Weights of a small image classifier: widths [64, 112, 192], 81.1 epochs.
Rows from block 6 of a small image classifier, named by matrix and row number. Rows with one number belong to one channel. Each number is 128 + 32 x the weight over its row's rms, rounded and kept within 0 to 255. All counts start at 0.
After each channel's rows are labels from the 100 images, of 14848, where the channel reaches its highest value: "strongest on" is what is common among them. Only what is clearly more common there than usual is listed. The data: made-up road signs on poles.
# convs0: first 3x3 conv, stride 2 (model.blocks.6.convs.0.weight, 192x112x3x3, each kernel summed), inputs 56-111
# convs1: second 3x3 conv (model.blocks.6.convs.1.weight, 192x192x3x3, transposed, each kernel summed), outputs 64-127

convs0.104 [109 151  76  76  63 144  39  93  79 168 101 115 158 166 136 152  86 139 134 163 107 127 161  77  80 133 181 180 166  83 121 126 129 113  65 150 129 161 145 154 130  96  88 133 134 162 153  96 121  87 147 108  98 135 101  99]
convs1.104 [129 186 129 139 162 197 152  99 171 110 126 121 156 125 109 190 109 115 132 103 109 127  83 111 144 122 132 102 135 132 129 193  95 113  97 118 146 106 141  59 138 185 185 135 115 124 192  79 172 122 154 144 152 187 121 111 175 185 130 163 125  90 117 137]
strongest on: 30

convs0.177 [136 102 142 101 139 103  94 133  54 104 119 123 125 141 132 137 122 108 166  80 155 139 127  75  79  72 156 114 106 151  91 100 161 113 125  67 115  99 101 135 143 150  78  91  93  86 127 119 143  86 111 136 104  70 118 136]
convs1.177 [121 112 108  84 121 104 140  70 121 137 105 163 107 127 148  74 116 121 117 171 110 115  72 102  87 117 125 115 111  92  99 112 102 119 118 105 113  50 130 109 147  79  84  96 119 103 104  69 126  81 104 128  75  86 135 155  46 104 148  76 147 135  67 149]
strongest on: 30; ?

convs0.186 [ 81 171 166  51 127 111 129  88 138 143 158 165  80  78 118 121 153 125 119  61 115 128 154  78 119 100 113 117 100 125  65 147 109 155 144 149 141 108 116 134  93 143 147 109 161 111 100 133 109 112 116 120 127  91  36 113]
convs1.186 [138  97 108 142 103 124  93  84  73 117 144 136 108 125 179 117 144 141 146 136 112  96 130 140  81 111 146 114 119 101 133 177 145 107 141  71 192 179 150 116  93  72 125 175  95 136  87 136 127  85  78 146 170 100 157 122  97 137 173 105 141 216 152 172]
strongest on: &; 50

convs0.8 [ 81 101 137  71 112 119 118 104 124 109 129 161  97 119  54 125 148 161  83  86 161  99 137  97  85 127 156 120 110 127 123 115 136 120 106 142 142 137 149  83 143  63  76 111 142 134  48 103 111 112 148 113 113 144  94 110]
convs1.8 [165 129 139 183 106 143 120 182 104  79 156 144 112 119 139 106 106  82 133  77 123 123  73 133 152 111 138 104 106 124  97 180 136  99 110 100 110 141 148 142 168 164 174 131 100  98 122 110  83  99  67 139 142 161 121 120 125  99 137 127  72 172  85 104]
strongest on: 30; 70

convs0.47 [199 101 117 109 122  85  71 143 134 134 103  95 198  94  80 105 149 157  85 162  83  76 113 132 129 139  56 125 137 140 116  78 101  90 176  62 123 133  91 108 129  79 141  95  90 137 117 144 151 134 114 155  94 132 148 119]
convs1.47 [ 97  80 147  92 103 143 159 109 123 109 116 123 140 134  64 123 137 132  85  46 144 135 139 129  97 108 162 110 135  93 126 149 128 127  91  94 163 108 150  48  58 156  94 130 119 177 104 156  83 133 142 129 132 123  97 134 138 119 134 122  70 123 115 106]
strongest on: triangle sign; arrow up; cross

convs0.62 [ 70  91 143  82 153 148  87 117 105 129  88 109 148 123  98  85  84 107 147 112 137  80 132  74 175 100  57 103 141  97  87 143 101  79 189  97 110 114 113 114 156 173 104  88 123 126 125 101 154 117 158 118  94 102 124 123]
convs1.62 [115 133 116  72 134 207  90  74  79 121 165 128 106 116 110 125 110  94 172  91 126 138 106 126 140 124 147 129 122 109 130 204 146 117  84  92  77  71 123 162  98 133 115 151 103 142  93 168  80 126 123 139 117 157 116 135 124 136 180 179 141 174 130 107]
strongest on: Z; T

convs0.95 [ 98 141  77 147 154 129  71  94 113 128  98 125 114  83 147 134 117 168 102 125 153 129 118 142 115 108  23 107 133 129  76 122  93  84  96 168 111 154 153 129 137 100 109 108 128 125 154 126 145 120 134 109 114 143 152  87]
convs1.95 [139 126 127 181 123 108  90 162 121 121 157 131 125 140 161 154 167 170 127 163 156  88 175 132 114 142 186 123 161 141 189  55 132 122 137 135 165 166 128 178 105  89 161 149 136 108 129 153 161 134 141 103 114 217 150 126 157 103 145 116 171 116 171 116]
strongest on: R; drop

convs0.68 [102  89 117  99 139 136  91 120 105 132 100  89 134 135 107 133 135 168 121 144  88 100  55 100 168 127  71 111 125 133  95 110 133 111 161 132 136 124 113 119 162 142 132 192  88 117 101 104 142  36 135 144 111 156 129 123]
convs1.68 [147 127 125 115 144 159 100 117 134 108 135 130  86 138  41 103 113 118 151 113 152 114 113 156 116 136 142 110  70 128  64 131 106 137 126  83 126 150 148  39 116 145 131 106 109 109 101 160 111 153  43 171 109 173 123 172  56 121 143 114 124 127 120 143]
strongest on: T

convs0.74 [106 110 138 113 151  96  98 166 155 106 105 118 119  89 155  96 149 128 113 104 189  96  81 139  94 124  40 100  79  90 100 120 109  84  94 176 109  84 144 131 151 117 122 120 109 161 145 149 127 123 108 114 131  70 141 127]
convs1.74 [132 144 121  72 156 128 139 130 142 162 129 167 140  87 165 136 124 105 122 118 130 163 165 140 124 127 127 144  87  81 117 122  93 153 166 139 136  66 165 131 113  80  74 136 167 133 143 155  34 163 119 124  72 101 183 157 156 176 203 114 156 170 154 141]
strongest on: R

convs0.111 [126  99 117  44 107 131 168 127  79 169 137  98 128 158 152 126 103  57 153  58 133 154 123 133 105  91 153 135  99 153 123 117 143 131 106  89 157 115 128 146 183 117  89  94 123  88 107 123 123  98 142 143 144 151 103 137]
convs1.111 [108 145 139 159 121 155  98  90 105  78 124 149 112 106 109 120  95 123 107 105 129 145 127 149 107 130 103 119 116 163 112 132  91 124  96 115 113 125 147  91 149 130  72 109 140 104 148  96 118  77  82 169 127 106 142 142 105 115 150  64  61 196  92 142]
strongest on: 90; 30

convs0.164 [104  79 126 144 135  77 122  77 119 105 132 171  83  93  75 115 138  76  90  57 144 141  83  78 121  93 109  73 148 151 112 116  90 123  66 126 159  85 108 117 124 129 114 137  92  63 117  89  81 126 148 141 110  52  98 117]
convs1.164 [108 141 137  87  92 125 185  96 160 117 133 134  94 164 127  71 116 124 136 119 151  73 107 110  97  85 165 115 141 144 168 137 101 111  55 137  57 117  95 186  54 148 107  60 101 110 112 101  68 125 118 147  86 106  98 119  74  98 107  93 105 104 124 120]
strongest on: 70; triangle sign; 10

convs0.31 [120 141  62  98 127  85  96 123 133 136  69 134 108 119  56  64 150 117  70  95  81 154 138 147 128 110 123 136 112 117 111  78 114 120  89  81 119 116 126  72 194  58  92  92 103  92  61 131 100 118 141  65 115 110  75 117]
convs1.31 [162 126 119 232 114 103 170 101 163 105 174 149 185  96  80 131 109 126  81  65 106 118  97 116 130 113 200 129 147 136 110 132 101 125 145 112  67 145 144 105 196 148 113 177 116 138 117 155  68 140 125 170 136 127 156 119  72 139 174 134 114 200 139 127]
strongest on: 70; %

convs0.39 [138 144 125 139  99  94  95 100 137 148 129 123  92  86  89 107 129  36 165  94 117 110 126 142 134 129  85 112  84 111  67 129 139 112  94 119  95 130 124 110  44 115 139 105 202 150 135 171 120  59 104 122 143 127  75 105]
convs1.39 [141 118  80 130 157  76 115 102 150  87 119 175 142 137 159 139 109  92 150 189 133 145  76 162 132 101 129 166 122  83  75 185 100 128 132 175  54  80 143 114 147  77 111  68 162 153 162  75  82 123 146 118 108 129 124 166 141 148 172 160 167 165 176 159]
strongest on: ring

convs0.79 [ 85 100 144  89 131 141 110 163 109  82 120 125 131 164  91 131 112 100  87 106 159  85 113 104 111 181  70  89 123 173 106  95 133 156 136 112 137  62 124 101 189 128 101 113 113 122  88 137 132  95  97 103 142 140 157 151]
convs1.79 [110  89 134  63 114 122 116 117 131 100 139 131  80 125  21  81  83 167  87 136 103 126  81 132 175 109  97  75  99 139 120 141 146 119 133 106 102 132 123 114  96 123 149 124 109 109  75 141 168 136  88 137 118 127 136 140  75 171 156 114 152 151 102 158]
strongest on: T; triangle sign; arrow up

convs0.26 [123 148  73  37 140  85  83 150 152 130 118 122 131 104 135  63 106  83 132 127 151 104  65 144 112 139 147 108 122 116  55 120 120 111  69  65 105 140 123 103  75  97 110  39 160 141 110 162 154  98 107 129  62 133  54 100]
convs1.26 [133 103 139  96 145 217 133 112 157 118 155 115 131  97  98 135 135 169 188 153  95 145 184 140 164 124 135 134 178 120 173 202 139  94 102 168 161 113 139 153 195 106 146 130 112 150 173 125 126  99 105 117 180 154 132 143 118 122 127 143 119 155 199 142]
strongest on: triangle sign; arrow up; arrow left

convs0.38 [ 95 141 107  83 115 109  89 157 141 115 107 142 120 142  40 130 104 111 122  95 114 143 143 124 172 122 121 122 145 144  67 106 107  96 135  70 146 137 121 104 136  81 100 100 111  67 172  79 139  78 137  84 105 162 175 183]
convs1.38 [ 99 144 129 169 136 108 106 152  84 141 114 160 128 124 100 161  78 116 150 124 127 142 165 137  99 154 122 144 127 183 124 176 134 109 121 117 164 114 142  81 166 182 159  84 129 155 171 102 173 117 147 161 117 169 157 115 148 109 175 133 114 214 132 155]
strongest on: T

convs0.37 [137 168 124 128  97 156 106 131 141 176 108 127 123 118  88 179 129 158 152 139  86 126 130 122 147 116  68 121 107 167  58 139 105 144  88 108 144  90 147  95  93 101 133 111 150  74 115 144 148  60 136  69  92 112 147 113]
convs1.37 [114  65 112 107 137  87  49 109  54  85 126 186 128  86 100 132 141 104 133  72 161 134  99 164 108 131 116 140 164 101 129 168 134 144 137  55  87 110 182  55  78  63 156 177 156 106 126 114 129 106 110 116 131 153 140 142 127 116 165 174 129 164 109 144]
strongest on: &

convs0.32 [ 92  68  78 198 125 100 172 167 111  96  71 104  83 132 125  84  88  94  69 111 165 141 119 141 101  94  79 127 117  87  95 115 139  91 122  86  88 103 132 129 151 100 170 154  91 167 127  96 128 106  76 127 101 126 147 137]
convs1.32 [129 137  78 133 126 104 132 106 166  92 148  80 145  76 141 132 107 145 154 133 113 155 202 126  61 128 108 130 101  91 138 134  92 116 137 117 110 134 141 100 156 103 120  98 128 147 124 125 101 129 124  36 139 138 116 105 102  88 133 141 147 145 179 106]
strongest on: R; P

convs0.143 [140  97 116  95 120 184  41 110  81 152  96  52 165 144  77 115  92 178  97 152  88  98 124 108 193 144 151 143 142 175 160 142 141 118  59 120 128 117 133 126 127 150 106  92  96 165 142 124 150 127 133 135 143 145 126 118]
convs1.143 [ 73 126 165 115 157 156  94 117  92 173 135 130 157  94 148 108 139  56 117  91 119 130  69 138  98 143  80 128 158 118 125 182 127 147 125 117 146 150 123 133  98 145 109 133 142 133 162  90 145 103 132 169 156 113 143 140 151 123 145 139  63 140 141 120]
strongest on: &; cross

convs0.152 [122  88  90 101 141 125 163 141  88 117 123  77 139 185 108 125 116  81 119 126 124 158 132 133 182  88  97 137 107 138 115 106 118  94 143  94 153  96  76 147 186 103 139  91  93  68 148  83 188 155 113 139 117 137 115 129]
convs1.152 [ 91 173  86  85  73  56  32  81  53 121 148 136 150 208 135  93  63 166 126 151 128 104 148 121 159  92  96 120 103 129 115 124 126 121 102  91 138 186 139 115  75 196 124 158 107 144 124 143 124  85  89  73  57 113 148 108 148 115 143  99 158 154 137 206]
strongest on: 70

convs0.58 [ 72  86 101 162 123 117 123 146 116 104 119 131 110 128 137 118  76  90 111  90 130 133  90 130 100  76  92  82  98  87  89 137 103  85 106  79 117 145 145  88 141 127 138  86 124 209  61 105 164  37 121 115 139 110  73 127]
convs1.58 [146 124 115 162 147  96 191 109 165  88 186 136 147 175 142 112  93 139 169 102  90 174 105 137  76 135 131 138 133 101 172 139  31 125 157  77  87 149 136 120 222 113 122 149 189 134 140 148  49 168 105  63 122 105 145 111  84  86 183 157  84 192 176 127]
strongest on: ring

convs0.97 [107 110 107  97 131 125 142 108 107 101 140  80 132 153  79 114  91 125 112 133  86 184 149 118 122 113 132 134 142 149 150  96 126 105 143 115 132  88  70 110 206 127 123 111  94  36 123  60 164 138 109  95 132 118 106 133]
convs1.97 [117 118  99 120  83  43  57  78 105 120 120 144  87 184 141  61  65 177 110 131 126  83  51 116 156  97  62 100  73 122  79 166  89 133 141 103  91 180 106 143  83 141 101 147 112 107  80 123 145 134  83 128  83  96 168 122 113 159 128  88 151 134  84 176]
strongest on: 70; T

convs0.140 [122 126 108 133 141 140 151 134 171  93  89 108 105 106  93 153 144 129 110 161  60 150 108  73 124 123 131  79 120 138  22  66 111  93 155 155 131 122 147 102 193  92 137 141 107  93 149 105 103 125 131 109 107 152 174 176]
convs1.140 [ 89  87 101  56 134 144 126 192 129 144 116 155 170 199 142 135 133 106 101 150 143 145 105 135  69  93 152 108  65 109  35 180 162 107  97 147  49 141 154  91  82 120 150 119 102 163  93 146 130 124 118 155 120 115 155 143 138 129 117 122  89 130 177 120]
strongest on: T

convs0.116 [ 87  81 121  61 126 119  87  90 114 120 101 132 129 122  95  65  95 119 122  92 104  93 129 138 113 119 147 111 138  87 134 134 109 133 127 125  97  89 121 171 131 109 137  21 148  91  91  81 113  73 101  97 106  84 105  93]
convs1.116 [120 144 112 103 127 176 110 120 121 113 158 100 111 141 114 157 133  99 156 139 123 128 100 120 157 128 117 119 117 135 110 169 153 131 139 143 114  40  74 119 141  75 123 162 191 117 217 149  65 114 171 126 158 138 110 127 165 125 185 159 168 142 129  95]
strongest on: Z; E

convs0.78 [ 67  87 128 159 114 149 110 154 103 108 113 149  67 150 158 164 107 129 110  55 187  69  88 182 108 148 123 130 139 146  96 149 165  76 105 118 124 120 137 135  90 131 126 165 124 151 100 102 135  75 124 146 121 171  75  82]
convs1.78 [162 173 151 133 132 101 196 146 153 118  92  56 139 148 144 103 120 161  71 163  67  93 134 114  55 116 164 146 118 119 118 100 165 130 130 149 129 176 164 140 154  98 138  86 140 109 120 149 124 128 103 150 146 147 113 107  76 118 109  86 115 141 134 170]
strongest on: B

convs0.41 [ 75 123 128 114 124 144  98 144  87 118 128 115 127 164 149 151 134  80  60  70 180  99 156 124  84 146 140 129 119 169  70 146 128  84 120  54 124 122 134 107 102 116 109 165 127 132 118 120 116 117 141 143 105 149  92 158]
convs1.41 [140  88 159 109 149 154 151 104 110  81 118  91 130 172 130 124  84 165 160 124 112 107 100 140 144 125  96 142  98 142 148 137 102 139 149 133 104 171 103 147 165 159 133 108 156 181 150 109 168 154  94 120 136 151 116 140  98 159 126  85 106 133 106 147]
strongest on: B; triangle sign; P

convs0.137 [ 66 100 111 128 128  48  82 129  62 135  99  93 142 127 189 137 130 142 138 130 143 135  75  80 137  60 116  92  94 103  71  97  92 101 111 114  96 115 110 101 169  96 161  82 115 104 131  89 122 111 118 143  65 104 112  85]
convs1.137 [130  74 131  89 129  98 135  99 135 158 145 130 109 141 112 115 141 143 149  98 187 126 127 137  46 150 157 115  94  97 113  86 137 141 128 141  88  92  94 105 117 138 135 141 156 123 119 128 135 162  79  59  73 114 122 123  75 100 130 108 101  92 171  60]
strongest on: 70

convs0.7 [124 102 100 129 149 114  29 137 133  76 147 125 137 134 139 141 153  72  63 106 116  95 112  99  93 125  55 107 107 142  46 135 116 125 144 106 132 147 140 149 104 132 148 121 129 136 161 119 120 106 103 107 123  91 118 107]
convs1.7 [163 109 147 135 121 106 140 105 110  67 154 126 127  50 129 142 166 116 126  56 125 107 158 135 110  93 110 111  97 105 162 153  84 117 126  65 135 149  83 189 182 125 151 145 124 162 107 100 127 134 128  98 103 108  78 128  92 109 114 114 145 132 114  71]
strongest on: triangle sign; &; B

convs0.163 [ 97  99 111  87 125  94 128 123  65 108 149  54 102 137 117 149 101 109 137  99 164 141  95 114  89  93 179 146 115 142 138 113 144 118 123  59  91 121 112 103 134 132 144 100  92  77 121 140 115 129 124 152  98 135 129 105]
convs1.163 [202 112 118  12 118 108 198 106 191  99 108 128  81 168 135 147 134 125 125 138 127 104 100 157  88 110 176 118 123  94 142 122 102 125 103 131 114  55 142 122 130 147  76 166 119 127 135 133 124 152 128  96 113 151  95 125 102 120 110  99 121  82 101 121]
strongest on: 30

convs0.120 [101 127 110  55 138  78 169 176 152 129 140 124  87 127 153 182 109 114  97 107 121 118  87 155  74 126  59 122 112 100  91 119 122  87 120 148 122 147 182 106 115 102 102 104 150 112  99 155  91 115 144 106 115 168 109 126]
convs1.120 [155  87  94 117 118 173 149 139 142 139  88 180 125  98 140  60 142  62 162  89 177 117 142 141 104 112 169 100 125 137  95 168 142 137  82 131 139 132 165  93 127 113 153 127  81 159  89 137  93 112 139  87 150 167  85 120  95  98  92 166 162 133 136 154]
strongest on: 90

convs0.1 [ 82 147 129 181 116 112 121 142 125 144 175 161 101 160 170 127 130 143  74 107 151  89 153 137 112 131 158 132 129 139  64 112 133  96 124  79 113 174 190  99  60  66 197 107 145  97 139 151 117  50 137 166  84 161 170 135]
convs1.1 [128  77 126 111 144 138  76 116 144 108 134  96 118 182 175 132 106 184 151 121 118 124 136 140 138 113  42 171 156 109 160 142 145 121 129 159 104 108 123  93 148  76 129  61  95 154 124 110 160 118 153 149 177  71  82 155 108 152 103 132 114  94 132 163]
strongest on: heart; P

convs0.180 [112 132  87  77 111  46 113 124 111 115 129 161 133  92 124 121 133  93 110 102 148 171 154 157  95 112 124 156 125  87 134 127 131 103 115  96  93 107 119 149 188 125 134  92 142 117  75  76 118  60  98 104  81  85  88 111]
convs1.180 [ 97 125 130 122 146 148 169 121 130 118 105  89 130 131 143 136 141 126 103 153 115 143 150 140 104 155 115 113 143 152 102 163 124 107 136 130 100  95 113  99 139 111 130 113 148 115 158 161  85  90 144 120 136 139 161 122 113 107 184  84 122 149 185 116]
strongest on: R

convs0.3 [145 103  86 109 121 101 153 119 102 191 120 110  90 135 125  90 136  71 142  60  86 135 166 133 112  81  74 145 110 137 124 122 130 157  99  79 136 115 109 133 166 112  97 114  99  60 100 111  98  80 121 126 136 124 130 132]
convs1.3 [ 98 155 140 128 137 174  93  83 117 100 108 151 137  86 116 117 150 109 122  80 155 100 121 144 130 103 124 143 132 159 130 136  79 128 102  98 101  68 136 120  82 144  86  90 120 121 156  74  96 109 123 130 121 125 132 130 103 153 122  82  56 151  90  95]
strongest on: 70

convs0.63 [110  99 112 105 147 140  40  99 124 104 136 136  99  74 151 159 139  89  98  87 145  37  90 133  65 148 107  98  92  86 114 156 117  90 111 128 100 160 118 123  73 129 126 149 127 132 101 144  51 109 109 152 132 141  99 100]
convs1.63 [170 150 154  86 122  87 145 115 134  75  92  94  76 153  89  84  75 194 120 165 130 106 115 127 133 111 166 143  90 142  83  61 108 132 108 120 138 100 113 108  89 133 146  80 124  87  87 119 152 132  72 103 110 143  74 115 100 118  93 121 166  94  95 193]
strongest on: H; B

convs0.69 [114 107  91  59 106 115  73 164 130 103 143 146 112 110 158 117 110 101 109 134 175  90  85 142  89  95  88 131 128 115  74 154 138 102 115 138 137 156 155 117 129 113 137 124 154 184 130 149 137  92 116 141 149 117 105 112]
convs1.69 [164  76 147 176 126 160 167 145 121 125 161 103 149  89 180 160 159 178 144  64 155 135 117 151  79 111 181 147 127  74 171  75  84 132 181  72 172 216 122 172 183 115 138 160 132  98 124 124  80 117 132  95 133 188 182  84 153 135 141 122 120 153 101 117]
strongest on: B; R

convs0.88 [111 127 127  61 130 121  77 124 124  91 172 149 151  79 135  92 117 114 141  51 189 163 130 128  88 123 126 104 115  78 104 110 119  58  98 100 107  98 112 139 149 144 104  77 140 152  83 112 144  47 100 123 167 102 109 110]
convs1.88 [133  71 141 123 166 111 140 120 126 168 135 167 145  96 197 115 172  98 144 105 173 110 148 167 118 120 151 142 115  69 128 148 158 127 148 184 126  63 122 112 171 126 109 128 162 118 130 146  62 112 117 130  81 121 180 137 210 115 189 122 111 205 140 115]
strongest on: R

convs0.44 [188 130 138  91 142  79  57 164  68  99 108 104 143 124 128  89 146 154 122 108 183 102 135 117 126  98  82 129 100 114 106 110  92  94  84  88 127 110 114 106 115 121 126 115  99 129 103 112 156 114  97 129  99  98 161 127]
convs1.44 [100  73 167  93 154 115 172 102 106 112 100 129 128 124  81  91  87 165 135  83 116 123 195 143 105 148 117 117 156 122 143 100 136 118 139 141 169  91 168 121 138 121 100  89 113 169 113 140 153 132 128 106 149  52 139 119  89 133 128 153 127 137 151 168]
strongest on: R

convs0.65 [ 43 106 109  75 132 129  43 117 163  82 117 136 179 108 108  75  70 111 124  94 159 115 116 102 134  94 121 127 149 106  92 100 107  99  90 104 134 110 131 106 136 133 103 107 124 120 127  91 172  92 144 155  43 103 128 144]
convs1.65 [125  76 146 129 160 189  96 134 106 129 148 131 147  93  96 185  95 129 170  83 169 139 151 155 144 114 128 125 176 112 195 107 136 127 126 119 178 138 116 161 144  97 125 115 137 129 168 125 120 126 122 137 167 160 118 138 170 127 153 167 131 144 135 149]
strongest on: Z

convs0.101 [128 125 126 103  59  94  85 114  75 133 116 123  67 116 110 118 143  74  98  56  75 134 125 135 149 113 135  85  95 142  54 106 160 101  97 125 144 128 107 136  88 104 127  35 141 112  99  79  99 123 130  69 105 104  88 132]
convs1.101 [151  71 147 109 134 117 121 153 155 144 144 137 128 106 108 117 161 131 158  88 110 121 105 129 181 146 136 129 132 147  95 160 134 137 137 136 100  81 161  94 175 115 130 156 170 162 162 150 116 127 156 137 106 127 160 176  63 146 153 148 109 137 125 135]
strongest on: triangle sign; &

convs0.148 [ 76 105 110  78  98 123  77 116 150 130 160 176 100 118 106 127 150 128 102  50 184 107 138 124  47 149  92 130 142 156 131 100 138 189 117 145 173 139 136 139 136 106  68 113 157 136 109 109  74  79 134 111 108 184 137 138]
convs1.148 [117 105 133 185 109 177 134 141 116 104 168 147 158 150 134 109 145 153  95  77 141 120 134 108 113 121 173 118 137 103 171 112 156 126 122  99 130 187 189 136 139 121 120 135 128 145 163 136 114 121  96  83 159 140 152 113 151 137 161 119 111 189 151 201]
strongest on: B

convs0.105 [106 144 155  82 135 133  68 129 113  99 119 154 127 104 130 124  94 154 203  61 126 147 174  74  79 152 140  93 130 104  76  86 105 114 150  84 126 145  92 133 142 168 103  99 120  87 105 138  78 118  97  92 132  94 100 111]
convs1.105 [119 125 150 117 140  79 115 107 125 152 140 182 131 172 138  95 133 111 125 122 101 114  93 117 146 136  77 149 131 149 102 177  89 141 132 142  76  62 118 174 164 113  84 143 157 135 147 103 127 122 135 157  60  77 158 164  31 141 173 101 116 137 115 143]
strongest on: 30

convs0.2 [132 109 116  79 134 100  41 143  89  88 174 111  78 156 161 131  95  97  92 127 148  49 126 125 137 101 118 109 143  97 122 151 131  43 121 135 118 143 140 100 123 132 102 154  80 139 110 106 145 102 102 128 128 105  95 103]
convs1.2 [198 133  95  24 171 163 156 103 164 122 117 123 103  42 104  88  65 110 126 162  70 142 105 112  98 126 118 153 108 101 129 127  81 133 123 113 122 117 128 150  92 111  90  69 154 130 153  80 127 148 105 111 109 131 105 123 118  95 143 117 156 149  79  73]
strongest on: &; %

convs0.13 [178  93 109  80 118 122 117 110 125  97 111  89 139  56  72 165 126 132 101 144  57 115 144 135 135 151 125 107  95 145  98 126 113  64 108 113  96  78  93  79 142  87 106 148 170  67  82 137 126 111 124 102  88 107 101 131]
convs1.13 [128 128 140 138 123 115  62  65  71 141  82 120 164 113  47 112 130 131 105 138 130 124 183 114  79 129 194 103 117 149 114 102 154 111 129 178 104 142 156  46 102 127 167 187 145 176 139 111 111  81 131 104 106 140 128 122 155 100 127 158 194 130 141 148]
strongest on: H; arrow left

convs0.54 [131 144 122  35 142 107  51 105 130 135 158 115  71  87 128 140 136 102  80 129 103 116 114 104 157  94  30  85 130 103  90 144 127 125 136 143 145 146 142 112 119 145 113  72 147 113 171  81 111  86 119  65  86 159 139  84]
convs1.54 [174 151 167 125 126 169 181  64 162 100 153 137 123 163 142 128 103 116 139 163 117  89 122 104 163 124 146 116 161 101 160 195  96 115 117  74 168  88  71 174 153  34 172 199 123 116 142 126  90  76 138 156 180 201 136 133 136 154 165 114 179 151 135 139]
strongest on: &; Z

convs0.129 [ 97 153 108 155 105  96  80  98 115 155 130 138  82  98 125 133 142 119 109 113  88 114 122  42 129 153  57 107 103 140  61 101 123 187  96 164 152  81 129 115 126 104 130  98 121 141 115 133  88  97 108 105 118 147 155 115]
convs1.129 [158  74 142 159 133  38 110 128 146 127 149 154 174 123 115 111 123 145  87  45 178 135 165 152  82 102 140 126 135  93 168  61 152 135 141  45 154 111 165  32 112 113 105 192 108 140 109 157 113  91  97 103  70 112 150 154  69 145 133 118 104 141 127 131]
strongest on: heart

convs0.169 [ 79 125 115 122 183  90  36  87 129 139 106 108 110 102 126  96 130 110 119  90 136  72 128  99 127 114  64 104 114 145  94 124 100 101  45  86 124  76 135  96 170 115 114  84 150 129 132  99  97 112 130 118  63  95  68  75]
convs1.169 [119  87 118 134 138 160 101 104 117 153  98 102 180  88 161 117  86 112 143 109 112 149 151 122 138  99  80 132 175  96 143 176 112 127 117 115 155 161 128  86 132 121 187 126 136 191 114 108  95  96 141 185 126  96 158 150  67 125 148 152 117 162 178 125]
strongest on: 70

convs0.84 [167 117  82 132 127 131 153 125 101 153  69 156 161 126 156  78  92 104 121 172  80 147 122 125 134  87 116  89 137 104  69  59  76 102  81  75  95 173 151 114 111  50 138  62 160 131 120 152 167 122 114 140 113 108  79 100]
convs1.84 [155  98 162  86 141 110 154 133 181 159  95 101 143 152 181  85 130 185 118 120 106 160 117 118 143 126 128 116 178 100 204 166  86 146 128 120 139 133 119 116 120  86 115 147 152 152  74 156 115 107 169 121  95  90 155 128  92 122 149 148 157 119 121 116]
strongest on: T

convs0.134 [140 155 130 140 166 140 102 158 154 150 135 118  98  85 152 105 117 159  90 152 117 103 113  74 139 149 107 135  98 134  84 162 162  79 139 108 134 131 143 111  76  88 113  69 131  73 107 135 140 113 103 156  98 177 173 145]
convs1.134 [110 136 170 115 119 168 111  95 110 155 147  98  81 202 134 115  93 131 157 183 137 103 164 138  20 125 150 125 113  88 145 166 181 174 144 117 180 116 130  56  95  94 109 160 158 139 174 166 142  98  49 140 141  89 112 148 192 116 206 143 169 173 170 137]
strongest on: heart